python train.py --model="contrastive audio-text model" --dataset="single English command words and digits, spoken by a formant synthesiser in many voices" --train_examples=78125 --time_shift_ms=50 --n_mels=80 --hop_length=160 --input="log_mel" --spec_augment=true --win_length=512 --tokenizer="word" --vocab_size=54 --loss="softmax" --embed_dim=256 --encoder_arch="convnext" --encoder_norm="rmsnorm" --encoder_activation="gelu" --encoder_mlp_ratio=3 --encoder_inner_norm=false --encoder_subsampling=1 --encoder_layers=14 --encoder_width=256 --encoder_kernel_size=7 --text_encoder_causal=true --text_encoder_width=256 --text_encoder_layers=8 --text_encoder_norm="layernorm" --text_encoder_norm_position="pre" --text_encoder_activation="swiglu" --text_encoder_mlp_ratio=2.67 --text_encoder_head_dim=48 --text_encoder_fused_qkv=false --text_encoder_bias="all" --text_encoder_qk_norm=true --text_encoder_layer_scale_init=0.1 --text_encoder_parallel_block=false --text_encoder_inner_norm=false --text_encoder_drop_path=0.1 --text_encoder_positions="learned" --init="orthogonal" --residual_init="zero_last" --optimizer="soap" --beta2=0.95 --learning_rate=0.0017 --beta1=0.95 --shampoo_beta=0.95 --eps=1e-08 --precondition_frequency=32 --max_precond_dim=512 --one_sided=false --adamw_lr_other_params=0.0011 --max_steps=11300 --batch_size=256 --epochs=37.0 --lr_schedule="step" --warmup_steps=560 --weight_decay=0.4 --adamw_weight_decay_other_params=0.05
Rows from block 3 of the audio encoder, named by matrix and row number. Rows with one number belong to one neuron. Each number is 128 + 32 x the weight over its row's rms, rounded and kept within 0 to 255. All counts start at 0. Numbers have three digits each. After the name is the row's rms in percent of the matrix's.
# fc1: MLP up (encoder.blocks.3.mlp.fc1.weight, 768x256), inputs 0-63
# fc2: MLP down (encoder.blocks.3.mlp.fc2.weight, 256x768, transposed), outputs 0-63
fc1.435 091:132157092161160102132134066103146123134110154118116090134129154147094074100096128097134146121129150118125097095092116127140102106202118116108249156053108098134102102131152155115109099157152111
fc1.436 106:142123129208130133176137051160120144135060125140149119165151134131105185132085131160152147102102108087145123120093076074138102075215116161125151119149115118062112126069080117175120136095134117
fc1.437 121:182157122145148113132104108171116106187145134161149138189089182116121152119175107152117176129153085122115186141145140147144144081183066172174118120118126125151152112085184141113157169183119130
fc1.438 107:140136102105083123167187134128144165106161098122153084050140108091133196150139147116133111108096138099157125111187126118137152140134150082117080118060133113129149155132172133179137117126126175
fc1.439 105:092152112155126121155101088127132119115109130183130130067097161058074119100133136088162082082103108166087137180096052163123090177060121110098090085130181167164160107103121106115122138143109142
fc1.440 111:195136155134122116091134125134101184146088109093072133115125105125117118114160103147126199157110173162107181162137105138111128146138148104121187091147131088117109092147114145125182201150204121
fc1.441 107:126112107174142084159138165128120153117163121047157149142179099149126132122127063143146151106144091124116073132122137141127109083117131138114111120153083163127135079084116129090095133116195154
fc1.442 064:099137131144157146109116101133099139119089131143116158141140124115114134196125122106130153120124095110157126141186148151111122033145135228181140158155096157113131113177183151106133127115100102
fc1.443 111:139122136165112091158132094117126127134100125045149074170110121169153144126063070134180126116088157059107087093116116152159068109128105131136072126129152097128119170125096133115159160154104134
fc1.444 097:175166111107103137109121141138134112132145066119138131154110139121137154100152147147166151130100144106133185082108072085128137120120137137090093149125129137115142134102201098129098118114193086
fc1.445 087:127125181139136107097080053101100056135152136158118135133100109160116096123146106101148059140136122121131147179118151139165140182036115135132114156060086114097154114141074131086169150078162139
fc1.446 105:148122136109131125146148099149118070160116122096071135103115128115095180136096123105183132091112117174189137145122161157154130137132151078063150124120178175125118158142137081137138192153082172
fc1.447 110:155148148118108128156120129047109128142104119146112087082132144144151179164178131141084112131128118168081153136190083146166140155149143181130090144118101108120162119144126130061136183150058121
fc1.448 086:174242103080177145116123193137133135135128137155099093124135136045129125087097103108140154136121152134129146071118129141155121103139161098131112149146161175150087116085088114147089156141157143
fc1.449 080:148162142011103150142171106133087119142222107146151118077071124195094140184125151118137111130133079150151091150152175119136132153174127123112142132105073120130131107118153127092106103149122124
fc1.450 112:173127089070135095169100131128100144178191103138097161127164165174158140098156128161188148165174074158156123132162182140107202133123143073189159068132116175130128100125097131099110127130116189
fc1.451 095:111133140128160149081142131097138121066174122120084139108150120175136074163139117133117136156056180123140116108166134143131137149079139227116130107093105095138099010121126131092131191181167137
fc1.452 107:122139168166158137172146163123124123093099149124144131154121119105072150087022147091156121153142128176128141062128047105139117136107141068142149099135066164130113148084124124092152079111160115
fc1.453 100:091169084231132081106129145161086118108092125132217130134116135112159162124122138139147083142167144111091110148098109121112092112126126147111147139090100125135093244147091095095158117180113113
fc1.454 100:081161071149166147085159142181125135170095127121127154171142168116076128130149099135139133156087191113158150090159153115131137097219127130153112124103074143151153084087114116090080126137121076
fc1.455 106:164114092098140165089145114127134132050129175152158087124121114136089168170118146117096094157156091149092096135107103155139106145122138098147106117154144123138157119100087084020124140189163161
fc1.456 092:114104113125169170127129069112130145153146131121145095095110144139146101130151129126150069115102089117142136131205125137113095141131104204136120095178126163174095117134101143117158072169153135
fc1.457 102:095103155075165130152119116135112095140114111165104208034068106206071122135109120127152067119119065138154125173137138149104148131188167123060107117085075072167127116103105127180084164102094125
fc1.458 093:148108109077146119146115109127112125118126135164115124164105129208157096118184117106168171119152069108137150123115179117145166163123176098134145112118080103146110153109109130099086128141077143
fc1.459 123:171129115196154136136102090114112095184112109119138098157169124158116151109125120138134195179158167184103125177093083114086159125162095131104132105106121131149112181119112137105111088153116155
fc1.460 106:069159067170137125108120137176118120120071112135157178162140143171064089120118107125177151140109169116150132076143112112120100099167139155160164124077087169128120121092106128145099109123135119
fc1.461 113:181147163110147114081129141152126159142105107067087108112104108110153091087143127167102171148120185144082200152133116148100112119131141105119152073168154087118105134137101129116191207149210137
fc1.462 101:127158172100139153145154101166097090098177123166102160070051163145092168158093121102156101082097151086171097149064145098090120116163105146114095081088075069134136071145167137161123164158155108
fc1.463 090:057081133120161099095087060082090154188111136150142118096121096160088109133150129142136072170134114095155093134132166127142152173087113239124082154126101100122130120154115128110170075137113111
fc1.464 100:131115180070147139105125113140085099124121077132139174137088067212139151132132128095099096146153122161127138136130175142125129113124131173085107098153143114176133134046119124143113091148175159
fc1.465 106:139098152161118081131132108115121124112187164196138137133107144060179122136118165148134108120093164163116103119119076120122103119143118149097146104103107121151078128126130129090154120112174131
fc1.466 116:161177118161121118125155119094109174150137150136085099084144133094155186178183146163077106129114115153167152120213096142094157117166163134111055152111102093080162114154142122095138193157117134
fc1.467 102:098113151219127126108119120129107165142113140111097121117145143133189139106088109124129150134090168098179131097137194106185144119104139089170135146085174125143114147207066132084155096123132122
fc1.468 090:113158111203108098083117082126128126121105141115152172127084146092147159144129088127146093095139144160096181125178122125140146107098143157196127112095089100123119119144124144039136104106063136
fc1.469 110:107134120126168202182168122124131099139134120157169204072159095156126185145086142084098115073141139122135142123172121157067122104131147148144143129055127140131143092127114122162110101136136151
fc1.470 077:150142180122117146134114139087145161090106143099154099154124101087057139144143125072111133122057120136151151083135168154100097167092122105189093090150156160144068128113094135152157129195118155
fc1.471 076:134154115183153159127113078136113130124163096144142122121124151155155138129155099106171062082087099145136126185178137158097081108154128188116113058173123134175129128168162149102097082138142163
fc1.472 092:140134125158137058126063099110163143154117158180131058152144133129115128070146082153106129066174138134106119158125128127153128223131138067129207124119144098118091152132058107106147181159136157
fc1.473 095:073159077067124159142170140149123146107120114113130143111098117136140168176157148061150086133115113126150148092181098118103130077142137187076108140066120146143137146155147152133114101135153183
fc1.474 116:039126115162212193194131105153146148124164099164126140071119137166051126138097133112149131109150088136119106114123079116101125187187134116128072114122155159113108124115101141160096134154112091
fc1.475 116:152134156096116102128121104147110204173101113065087114170119114146102072107128110139133176150166204148075127190127159164071125156054143068115176146140109097131132132104149113156158187103198154
fc1.476 098:100150188178116121122124131135142125133019086120113215154105144074077157114118141108127050119099111116133156137134126142111092136138105080130123117182187153151100082166134102130174125125128112
fc1.477 098:140102116113086161158125125137131126186147118138116180064079128164110149123070141103189121173184144145129103136091163118144094106160135122150084159145095209100158163067177104137118099131094160
fc1.478 111:182153100138109123137177103129145128140142148134166053075113130039131178111135136083111116131019130100142126121126112097123155128126117023085046146102152138153142072209127172133122162142161129
fc1.479 076:104140078092147104135110127113150115143172124160118116156118158100145087088157118149156131121087134087129145122108149127148067175153121111103162130163152133141119177121157126185150129145107129
fc1.480 073:103134117062077144151146105132110114147171145093162131100086156147093168136112159140126120137176115108119107148099110117144109187119132074100144117158103133163153145085150115103153082158103127
fc1.481 072:095143123071071089132150104122141145158165160130150096122132133213083159113150145133137116121141111120157120163126122129148163234140163077117147126153130086127123130129106119148108135119128130
fc1.482 103:079118100122135158142094111114107103147108136126127130130148139116164103146167167110178094145068097098110141111173121105116165138081105203183069140146110153097065067111090135134121077167170139
fc1.483 127:172167117167096093073106151114123161135160111132106116156192138130132084118144141130199133171127123138080145055120140079089255181126085150140172086106134150128147127111123131094089158108185106
fc1.484 099:079119172199117143111084088121113087119116120125182158149090129144121161103144087180112046106109095136125153147162128152170185156100114160174123066159124157134156116130112122084184103059126150
fc1.485 084:130159096056129154071107181146118155142076124130101086138138144123188137147098123153176184155116124103164160080167081132114164097135151192109154156121129098130083068108148106105074128139181124
fc1.486 081:119112099162136156113125054126130142118123134128136124151126119159122119181118107113147054127127106130129144120207114150106133096151124245150103100176129137155112117177121125109154109145116113
fc1.487 087:107168126138110150106119082103121176097189167154145079125159143109119165071144122130133065135118079126144160126159126150134116166145129103133121126163149189136126134134135139059087098153154122
fc1.488 105:169083161117124120160121106101133098101095102158116109127167116106120110161126089207153145131139136154172102096124145130095152134107093143139107146224111135107134128103139112136162164137105076
fc1.489 108:102155117161135121116099119182134104103097147067129151083039185117123129170112107113184131091081153168120167132099090149081134105133079162117171095167103194168109142059101112135126123165152171
fc1.490 116:134128155166132098125099107140126159132101109004172108109155153171138108140101046162142115159154098181104047136136110118158036113166114142139118139081100136100143128058102123135117117143089122
fc1.491 119:175157060136196136089180080128119162100171145092134095082074095118139158111134120151153140136099119124151109111181161096099124145168131129145163158111159097093126140120118132107144146142132136
fc1.492 101:166103162119109103128078059113126103103150117163152159094102128112078060121119124104127082133129118139120140153090190127141163165023110119137129172092086097063129121111069135097172146118148163
fc1.493 085:096129120121149119134152076144143141159131112110139106148111119165079130202128107080124120099129125142126130107186109137104165096172101214114124123120134156167109139149156134122170091134157158
fc1.494 081:186159141070081165130146153134156162035118155105139097155127143154077136144172125057119140139162120133146128092133110125125083132116129123119096113116154200150131165097120141096093085163095121
fc1.495 089:127145079172152147106167107124122120160096132118113173152130152075104133128154092122139068143040159169142129045161148143155129134121145119211048164128097138139142071102100129101143147178162122
fc1.496 087:106109138174088115103097078115142135097094115129147114128095159061138145172134093128142079131142156156144113109149150163144154232020118194159087126110131148114138111087094156084176147149168094
fc1.497 107:116139154135145124076129160138121107127157122102146106081123144115093138130177111111095047124149083181112112106190131141113105132115112097099099112137082153155130188052110125146136066132141130
fc1.498 109:139134101068096044153136079113141146123153116186116104146148131130103159102135112133178102119136092117118108095148179144107132197207137163181091094083118136165131119144148128163105145143087072
fc1.499 078:126081041104127140166118098153136157088108115105153104090086121094159161179135131125165111107090108096105096141123080128157102134179110110107095108102127103162141135140112135183090083185152138
fc1.500 108:097070128101137098130131135123160164097166117107075062131094123170080146123106130141148083092101126123093117080060092129155123103134108136121142119139142152071134055129134113011159192105161134
fc1.501 098:139105096108176170138104135099085066110172128174115157085087164175083090091087086099121180127147157133141131080066151153148115086126100081105087097101094137169149133050172124118130066139134143
fc1.502 107:114136101094109100160102081079134171164120120128115135116133091094141122128164117183174144110084119138103165132155028127173091129146132130007168176097094113099118108161132152106122099154180094
fc1.503 095:135097143138107077146167117128146110140107131133139147188110136150128117101170086107144132133087125111111138129142198101120150132130116142145128104088154099144139130151174124119169185126127214
fc1.504 100:169117101096109171155110161148122135104124154136147134050161139156125131101129075097126118120196086134160128090089124142129127127148112136140101132136147173173164159111137098109089157141122155
fc1.505 118:149170115143152149162146154135060144161108094128132189108194119129135164138100136191174127127212092068120146140113160108148128139074132167131130150143138103139129118102138115250022130138154099
fc1.506 097:139161083159112118049104124119105091128175134052164129118165155162145171124197112170127126150111138152129152134138085109105152115129180143159121154177152128131102157186139087135095073060194129
fc1.507 119:149141174154080116144131181109082114088149127145169071151129137112154144122118099100123148138220106109062109156114152123170058169161134064113181170125089144202131239121130123138132136153092185
fc1.508 098:110167154144088101082096135151113107093097126146144201091104140090082096125113167130155118092188084164117159180091085140123113117049111171117127099157183147136138125095083138109181119120109134
fc1.509 097:103138077112122142131096107135164100111157120115096102129115133146163164086161079137139084128121124105118137153053146146104144170127127064111110118187144170135108159158130162189112151136133121
fc1.510 085:084111216147136161065119121147137124127118128127098111109116111142116073121167115078193149124148096169140092141100157086143114147091122159127079137120158131141105119168082107085151113128108130
fc1.511 103:065123105137133162106108139112085104120116111122140131102121108211126115082171091155113052152170084154109097144163180135126134112152115169100113092126106104135130136071098143130115149110128146
fc1.512 094:123114149084145119127123143131133185140175113151120069116108166156109115169116159138119152084120128111107122073119095116167116120124095210206079108164115140130112060143093075071114128182159107
fc1.513 092:127095142231149136124100065098130135203085143151115080149120121128111128122109137113155167109146153105158149139131083126140115144149109159110176151095139029144148194130139153128209095148066107
fc1.514 093:129126090122057075183136130098107148117135132083117111175244177165162119101140116135170133150149138115082141109126164134105094140011144089192157105113147135076139151157182111130145130135109140
fc1.515 112:151128116072144128160113104149107096132098115166122157073086076188134110140120090104126138122158061136167110122142181127120130148165152094113117155159055086119112138113100120147142134134085115
fc1.516 069:092127137175160145103102096112108146107127131129128148142127131091125131172143120107137107136110114106145143134200145152108137073125146249152118135156117140112139089166166139101125116133110114
fc1.517 125:144160160101106152131115104134088167108133070109128145121126112138163085168127096067157146143124127146155069139191092137127133135185119095142141136102087123109131100114152143184111095145143100
fc1.518 118:160119145165119041099140098141083176106117083046139124096085160142171124099136101156150116151141158217104057139071137140151176091125119143143140159099196114095135085117118132109103114156121115
fc1.519 107:098085069120154125097133149087119151136144107095155151109106123144157112152123165122166059126133118110140103131130122125093145116135109201183044118106100101116086132202112107152149114171092125
fc1.520 122:127129120145141149145160105125135109101082096107158109111149114159120190106117138177112128096094106093078098154104156142096096124141080115119116158124138124179169216098131109085206218109149143
fc1.521 118:087134100084160158156190165172117128085083127160146145095149127127127187146097068121141169138154090063140179076124114115133150087087135170103106132072149153127124150079182131089162142077156116
fc1.522 107:159124160094113149164153105117165160105137204127128083171112120076129123139138133132083123109113141127143088138134075086175122105155144075090115186130081107083142085139137140145168164155118113
fc1.523 087:129107087133118098161101108121095139082171115110126158122147130176121097061085114134130144102142187137131124134097102146142113129142104097098082093060090127171183118145206147139080089103147124
fc1.524 080:155136118192096090099155150140118153131128158158143128120102149106136133104146113101139126123150185117117114135111135101171112063133139123111208108110115109126091180174111126053113119115175151
fc1.525 088:147168182171127086158117062110109119102111092163090098100077091135108176122097097116140068105174118125164127176163125111129118163082127100096125150111148088167104115127134104117094098095071119
fc1.526 090:123130128115098129148166142166076123158075123119130164119117143095148170141121118193169121101189155067127182141068158140121091190146093102111095178172146104154114132101191119241088092133125084
fc1.527 099:138146028122156099153132100082098128093137108098141111130098149220185154101149126153128141161101163175108125137130134129115120128063171122142130112144126138151137056189087106156056136130128178
fc2.435 100:134084147146125105117100168196125112156131176179087083135172161134097135075143157147137111153104086124141181156177110167126193103152153149084043110127179116135077063114141092172162143181106139
fc2.436 094:123119153140107127133138060180136093144175118162106141149141193110075152084086179140190114151118108134078090105118125122128185118131118083140133041185148169153081074130099136132140080112091112
fc2.437 100:057096125133112087113079169169120122072157148141086136147185127139117126105128111116177086117105056193098113165144158100153145118099150200102095119160174129066150093115144107104133130123145167
fc2.438 104:142179115136142192069161150107135106160090147111123133209169140167043103149195108170159129093164117168153073099108125141116100159169102104128146178184130094095138148177084147102119131103109169
fc2.439 110:128104127088099101145074122139130123082142144184173110137148106144126103086155131196082070152124128107204166087099102170182150164108146181160100168155159097099089152083167125101077145137124122
fc2.440 114:059105076191127132163139143158182159116137134141177123111135126153093097170104142176055102135124167111088071152150075150184141149102149077166159158104127180189150144097157183079097130125169152
fc2.441 096:132069146119134137078131152094119131139148125120116125142145113122138103063077101173120105124162127164113081154155113159172160081137161098076129118092136099096145142169130070129117148133162122
fc2.442 071:148116143079144128177042140130176132123079183090155175131111115107065109164139160151151107139134099079070101099168120136180180196145100088131095151135106166172141129134138116110137152115148156
fc2.443 108:128121112079182136186172131114084137109081073168013117120102160098111110140138096123166142149141067157094150107122157146075198102135060098145145108161191157087128116136158133106147090082119149
fc2.444 107:085192169130164088087130105162134087157126142108138101129134090160052141134138092173200160105141159145075126094114167173135160065097140136069075114133124149098197080120187108094148119121129128
fc2.445 100:141158066118140109142128125127174134144088076115152119133105057072173122100119130141042175138137131173172146117128109142151172155123141103087171078125146141096179132104191062104116106084135182
fc2.446 085:075067118093065163161133154177134115152152128117106074152108132138135133132146116186138108156124161077129148150097191148167100157132144113121117156098199074082099175125117097181104140182120126
fc2.447 111:152151126070122143112108149117173118131050095124149122131172080144128102122114131145117108130104098156182099137080117113152104150131116132125110103174137078128144086181151065080169124121140190
fc2.448 096:069185171162085129127093114086085149144084123170127106159112184168105091133110102140141132149105122123114136108096172193144127119093139183113149168149086196146129084113126136174117127184116190
fc2.449 086:131154118150132164066213227134114130105160198100164112199122138117167130155141099150100092165119143124168091169125103141175081166134139154146195134115143068168177149134095134106172133128117173
fc2.450 103:089164102114122137179178162105114121101124134124200086083137161142131120162175142178166138166154152147114120108093165161162140178157139166200190111091161073136155161148088163162116179130140155
fc2.451 112:150209119160147123163105120104186122157066094074179098081082071110107095200131147102074126082192063118114126076139154054111219152130106108166060077129119088178171198191123112119130138146132184
fc2.452 109:133114148095070114134106137158120138095123099140099084148148109151170131096126159152131083133144073133167144146150118174183184139130170197152121079155137165131150063170119125087134143161114140
fc2.453 104:095150156136132143187079208156158082073137158128132185176137100099171093166126169063142101154136111169084141114156077151158119135132156155092139120117114140130150174120129123109138103116148165
fc2.454 105:158125160081109141134063171173112131154118180160121160134140119124147095079133131129151114158117112154119113137159092159111108132140172078176100181148123127099115126141173041116128161131143164
fc2.455 102:086139131136104160129152144100107139146129080130075093156148206122180134116114141136143141150110122098150070152122151148152114176120107135167178131180143099114067142124099111163168111142075118
fc2.456 091:126102083132126127113100143145122089108126158146139040122079039143130098111192132159052120125148094097142103093104112129158123133143094101131116120087129140049145166112137137108122135156140174
fc2.457 100:130102104157163137112176132134171150125090141112172190162137135103185144143118129130107100097135095170137128121114122125157043157213118102108181115157121054145137119169072159091116107112101098
fc2.458 089:143058128103127122113164168140163092125163151115179096128080116136182130126173145174081128148129118162188120158071099075196055141212126186134158130096157041159137144115085121165106173093111141
fc2.459 095:081120154182102143152144159155120122109170150105083144124155134127127148086094136102133108094094089167086172139138081133123177110153151181056152112094111174085213146062118125121111146100160089
fc2.460 111:131128131096122110158067169176152094193106163131152161115125096128141071133170194103183158121121103149132149118127097134129116141138139095162094155156095146109075147135169058131164112133128177
fc2.461 110:058114084181132106154145131154171161117155132150160112091135119138099082180110144174054088143130173124086064149155081133168155161106143070182157148071158155196123126096172161072094117111197137
fc2.462 097:067167143146145126139139122113153121132067118167145097127130092169125116147098117119134112151135165118143120154148148155167072121092161123117127135131109088137132177116125166106172130121149168
fc2.463 098:193134129120174103105124104121111103116054070152149135184088124102187138095156115170058098126131068164178160134120108170132112151162106160183140116146094100120139149152132124123116119148088176
fc2.464 112:127207152132139130107118072133152094130092109115137135178167118108145152197100135095130109130129154135142104095127157143100089144144121116107127018098116090151146082151155155115171117104164152
fc2.465 106:159170141156096111152106167140125101104131133134117117173110116134127095097073162122163119127099098194101112129162117169106117173122160104090136100091096110140192151141161136110165158080090119
fc2.466 113:161168133098091153104134158130163061151035144121149106122161116156087125126160101117164126124124101145156121125054090115135132147110113108127137185193154070162139143179140069117153147140123213
fc2.467 114:136144111170096132098109147084135135115096134143116121171125137149111116060152120132127102158161118093143167166121094141105142093123090139147133107163168105152098154177134097155146087172075120
fc2.468 098:164164082098060136169072143164141062159148141082143184166164124121163116137153145138146137146076134117176181158079118069168116117179085117141128134139174154092148134135132085098119080147166135
fc2.469 091:119110116144126075099114108174135134160148106110198159162139060153144075191177160128115158052104130202106120130113138108130070152165115129129151113163098159085127151092155103066112176130107130
fc2.470 087:111210115172061200162088080117130173118121093187077053154110184127129142087129196133097162177109166117199136146110101114118118119135135107134143086139117091162103139135096161170116096115185152
fc2.471 078:130098065123069150132096182150147118118107166126112101135127010155125089149113147156086126132150090101108100099105117119176116156173105137151133135085112171097131154088168144074098146133124148
fc2.472 084:182159092163155154122152128170118108097191152121135092084098151128152154148151115152055138149112150110186154157131103098209076114120125132071159137082123101128116078117106095153111169148138183
fc2.473 099:174178094123124119078110090154148172153141145112128110182093130123153085231147126113144163076152146166106122041072216134090062141150114045062085106156123149074195114151144087097118104146134180
fc2.474 101:168102095144147117128109143169108136155145111165188138127115147102156117124166126119133113081139106177123177142123182120150108182186130098159112150183152125097152183085092109131130106104074162
fc2.475 121:104089103183115163128136097149113171117157138145174156116133099141010068163133169103105098079133161133099084103126152152157147113153123088173130187096123117186156120086090143089081110110163133
fc2.476 102:081147192120116104120110156090138050134071078185143109126139094129111097096115162165106078148141112166138125071127069218112106119152126166121119110109141074079144152071200179119150141094145133
fc2.477 095:098158163098083135099114113154140078131134124112093106155133096139144173110091103107161120165174093082139126122104124119141074150115173121163090077080119144132155120087105086095171109142125118
fc2.478 112:148159123115122188098126127113118085169132107134096129154093133119048137090131084200121143139166113148152135115120142160144136104156111104122123200207179110078136172170137092115096098201125138
fc2.479 089:136142118150129158154120148151108115155099146148164063109100172149114118054065133130160157113103104144085134161098076148156126131083176142088124124172145192100108126109166178109105161120118152
fc2.480 081:116160123135125102063171223111097134115105157130098124174141115106195128124112111136104100213120157156235118155097149169122141141088155148133133123126120057107170140095073121118139128139113171
fc2.481 080:191121105163143142067223237117103086107165165110148131150116135142183121154159133135080118188103157135212146143083094164132115138122143174119154148097129018133144132094114154133159149102111169
fc2.482 106:161170173108120120146137160121158103133068097174188051115130131154176136079148159154066133108090097136174121131156067128122168099133118138167150095112101157117159191131203130123147118109094165
fc2.483 113:119157092111133095157159150129135152152109111130155140063153173136146106140112108144205171117206148125082099108087156158148105150087076092108106066085163117155135138147128144189156157105177161
fc2.484 109:172180112131109114126115103131171099139085104125133102138162096101085132094128167153081171139075129179192124165105125096159157145182076116109181115106153146086189142113174105067133094146185169
fc2.485 098:092254170190118112155148122117140091154076156113112109151126143145102133187136113136211145122098169129056111107113143162136134082084162123109075108083123193136174110182128108113172106124139112
fc2.486 085:168147093119147132160066135163168115065093167107151096136080056138141102142165133179085126140134110066098118082091104112209142167150094100112070137139138149109142164115163128087107144144162192
fc2.487 093:102090095043145161123106175099114149160080098084159036149169075150127085142122079207068112174102107120102107140101125147191141172123108128127117134096126158099152111063156123069124130180139149
fc2.488 092:154139129190099163162090122135123122155076107121114111167063096150089165096179170131099114136072105146162140164114137134169099129095105115052118139076093125146117093137088141078158094093175133
fc2.489 104:118135141180119078141091121098183097157144126145150080137109085154107118116101109124097137132097089098185149104131062113173095110101104155111138157141134106126103138063163144120153070167104191
fc2.490 116:139129147101182151120203111178090103094146113143058140131096152102210100099125114167180144093165106143098101143123120161115138095084122047105137126113193134108162138142161137097125090116180147
fc2.491 099:193167132127143102072144109219140106157177134146136145094138105105120211127137149159121167145121114127119123106129095100125113159176160106134155143152151070138134153106090063167188151122128218
fc2.492 109:120144085129140128134102116121184087163073083095137124118087092087190110100147128140099149118153136170147157106120112126170123134104154096077154050116170123098152122108174084115092129070118166
fc2.493 090:161121117114156086088063124184147121116179166132137101160066090136076115165180139112104117101149099128116106043097164122119121140146094081069059126152128150064156129096120099123130115153146183
fc2.494 095:070249104158094172120117107113164144107127087120080043181110170093134119085136145106141148140151169102127122105102083113095071081127126154134111145107116159198122105137129090194148151126138156
fc2.495 106:098151128127079122129068120142110133147141186170136164141134151161154135065153111162125112166136125125149153162068106122142122120122148111129107178129170078125105114125171117130119105161119172
fc2.496 101:142184145150097126107049098141117148143092109174121082154149129124121130122145160186084101173101114158217161158088073127139131142107169123164154085154134069132129106103162158113100102088148160
fc2.497 114:149097079129164141109142138150117122161086125072119015145146064158146140160169115126086101100120099167173117121086149091110113123141077091088074137116188114021133110182133183102179147111122140
fc2.498 092:154122129109138097102141122120154127166172196157077132170157086122099169100080124198136123080110155179078127085191157099104090144146104122153152122196097060156081117084107166079093142112152159
fc2.499 092:084149071115165115080125147137152199125177111151097118163108152082206124131107098150092116132127144199140113066111136191130124118111180094115090141207120142089161130136159049136138115167122136
fc2.500 109:156055192109165114107132158115071123170132100135096124086088172139158148120140184119143128120126097099159155085170156156098177169127092147099114086167171130091093162148096116168171136108100144
fc2.501 092:074159169141086108096110116141128097130094097129082140175182075157228145071115114101183117099142137097132121189126140135125074141126173131126080140113114115180130191096113091087144100144088167
fc2.502 092:115109113168105179121092144184146155146114138104130136197089168130103141079184170170058137076114107138098108122187110157142169090144103102138073094119142172127158102156126050113131160159095106
fc2.503 107:082112097166103109106173197097148140159053106116115110075104115161069159089125098134162104174079132145103164111122147114085163108164128131114101134146128117116063135148093104099130119099113152
fc2.504 109:060151153126112151161084113101136137130131058098071099195124149147182130075114109129153144126188140094148129138090118137094055144133122156128121143138137129138109129153147106172146127140136147
fc2.505 102:186103100139165117101117143073117143129117148123122109153151128112135124177072084178140138169119121156136092142137149119163139090139144190138123058087096127086119114120070173133161081147156125
fc2.506 091:164083132128055119121142136104123110134138173119126108171132149125137117124098116176090107150103135119087078124189132152130157119151115147145161143115108130039132123087134143098149194096137132
fc2.507 116:096200107109123138080126150125129123132083051077097047136135172109136118118135132125098137082142095185143071161147124099167122117104080170066085098131151147118072104146125074161137192131136122
fc2.508 102:079091164090107138099093139168136100085109121189134106122150112122151076112094152165126105157163110121154149106081083187166138144131171144122129113169130099096079139124198121127109134085169129
fc2.509 105:153125136155120159154159127122083126158076139171123065111064154102122143074081132139096141139105114106128176128061110146145120134106161137087154082146161158090086118100141198113077136122086197
fc2.510 090:152162096098117122167126154099155144136143067144128128123094067059173034161087071168085158108123147160125147056157070132176146131132174103076106085149151142098105150140159096125099120073122178
fc2.511 100:171165081138177157093099102137138125148103116112117118147185124132108110120131145171132112061146112115203056130121137106153088147193078126136144121150143103106145095177076130079126135116109102
fc2.512 094:194081147133156137096124164113044107149151107114127115135085153145105108147143150155100119095150104131159102091201148153174142179100084114121111140153109131073109161135115082147143190102120156
fc2.513 105:163073127120143091160109184135117118133062129159052129181141119139084186080153093113078101207094062124142162127124153149153203157124107130044074107083152123160103066103099116161135123121106144
fc2.514 082:200121103181124164147146134097090161140079106134065145164116155110120102124096113095097090166125133132197126111084130138087100118155121097194149094142130072108111070107141136063124132162090131
fc2.515 101:107075149097159136155135153156110134139099155097151135167084137160182165109139106161078112154110133144156109169114112108219092185150127122095171126098139101181142119126086153172143148117169147
fc2.516 082:148139123096102134169053166133158121114063190082172163134106093111110107142136129171120114156123100067116119114126117125206173208132101116135106147118116168169143139129169129099131154136145171
fc2.517 127:099172094173133139107115185137145118153119185133144086150122086125051130161103116162114128136109144133128132138210110131149131125132093157134133134126100053171153153114050185086157101145175177
fc2.518 105:168123160076127129123170142153156124069137132152126114130123156109147134116119157150155145158147130167090114163119126131086219088120098057172161090120146143109141134145124130113149088121145165
fc2.519 103:209117119143125126119134076143178166098081076139140098206115163115221157138158115151125137114131069181138097160142086164095147117132138109136095115173067140119131134127185127141142099109109221
fc2.520 110:056118127147094149165158186135136145151122085112085123107147162128103169135067106151141127105113109122112150133100139142114162134122124150144096124152157125071138136135117105169093154102118170
fc2.521 094:145132132092128126117160052151166142126085147086145175116136141129089144166122086161129144116162170171144182115058196175088110123105162118119103144185089125050155109154094103126172146091132190
fc2.522 101:113200126216080161117163131117170136078109125136189058048132126195120075148097130140149133087149104113122165122112123096157176100097110215052114118160128191181143141120109145159124088107115179
fc2.523 094:115131174183110101107156114139142115122104158078113116179148085204126146065110117142152122094126131150139170129154113117097119126130168151102115134115097121087141131104122140156143162085081124
fc2.524 082:165068176099111137141128145152147119107140124139154134181140099134121100109102132148138110133126123186046129117172117165119184156141131128057121077074096167071170113152140140108168140082090113
fc2.525 090:147125122100145100121115229143120138144061096135114084180150113136103152143105135139094085139079069148195122133126122136119206180171110182138116099162114051136134135147161137120101143100100139
fc2.526 085:138167135121170132108113120048114115145121124091113112107127098107153133131019094140129127152153173109139131148139159143117144059126147175124089077115074160118140149103065133135084112127151138
fc2.527 102:091156171154086169103135152114109176179168145136101138136097157132195126116094101081146115085114136141150098098175113126134136143147120104124142133122093152115109143150110102154112210140180094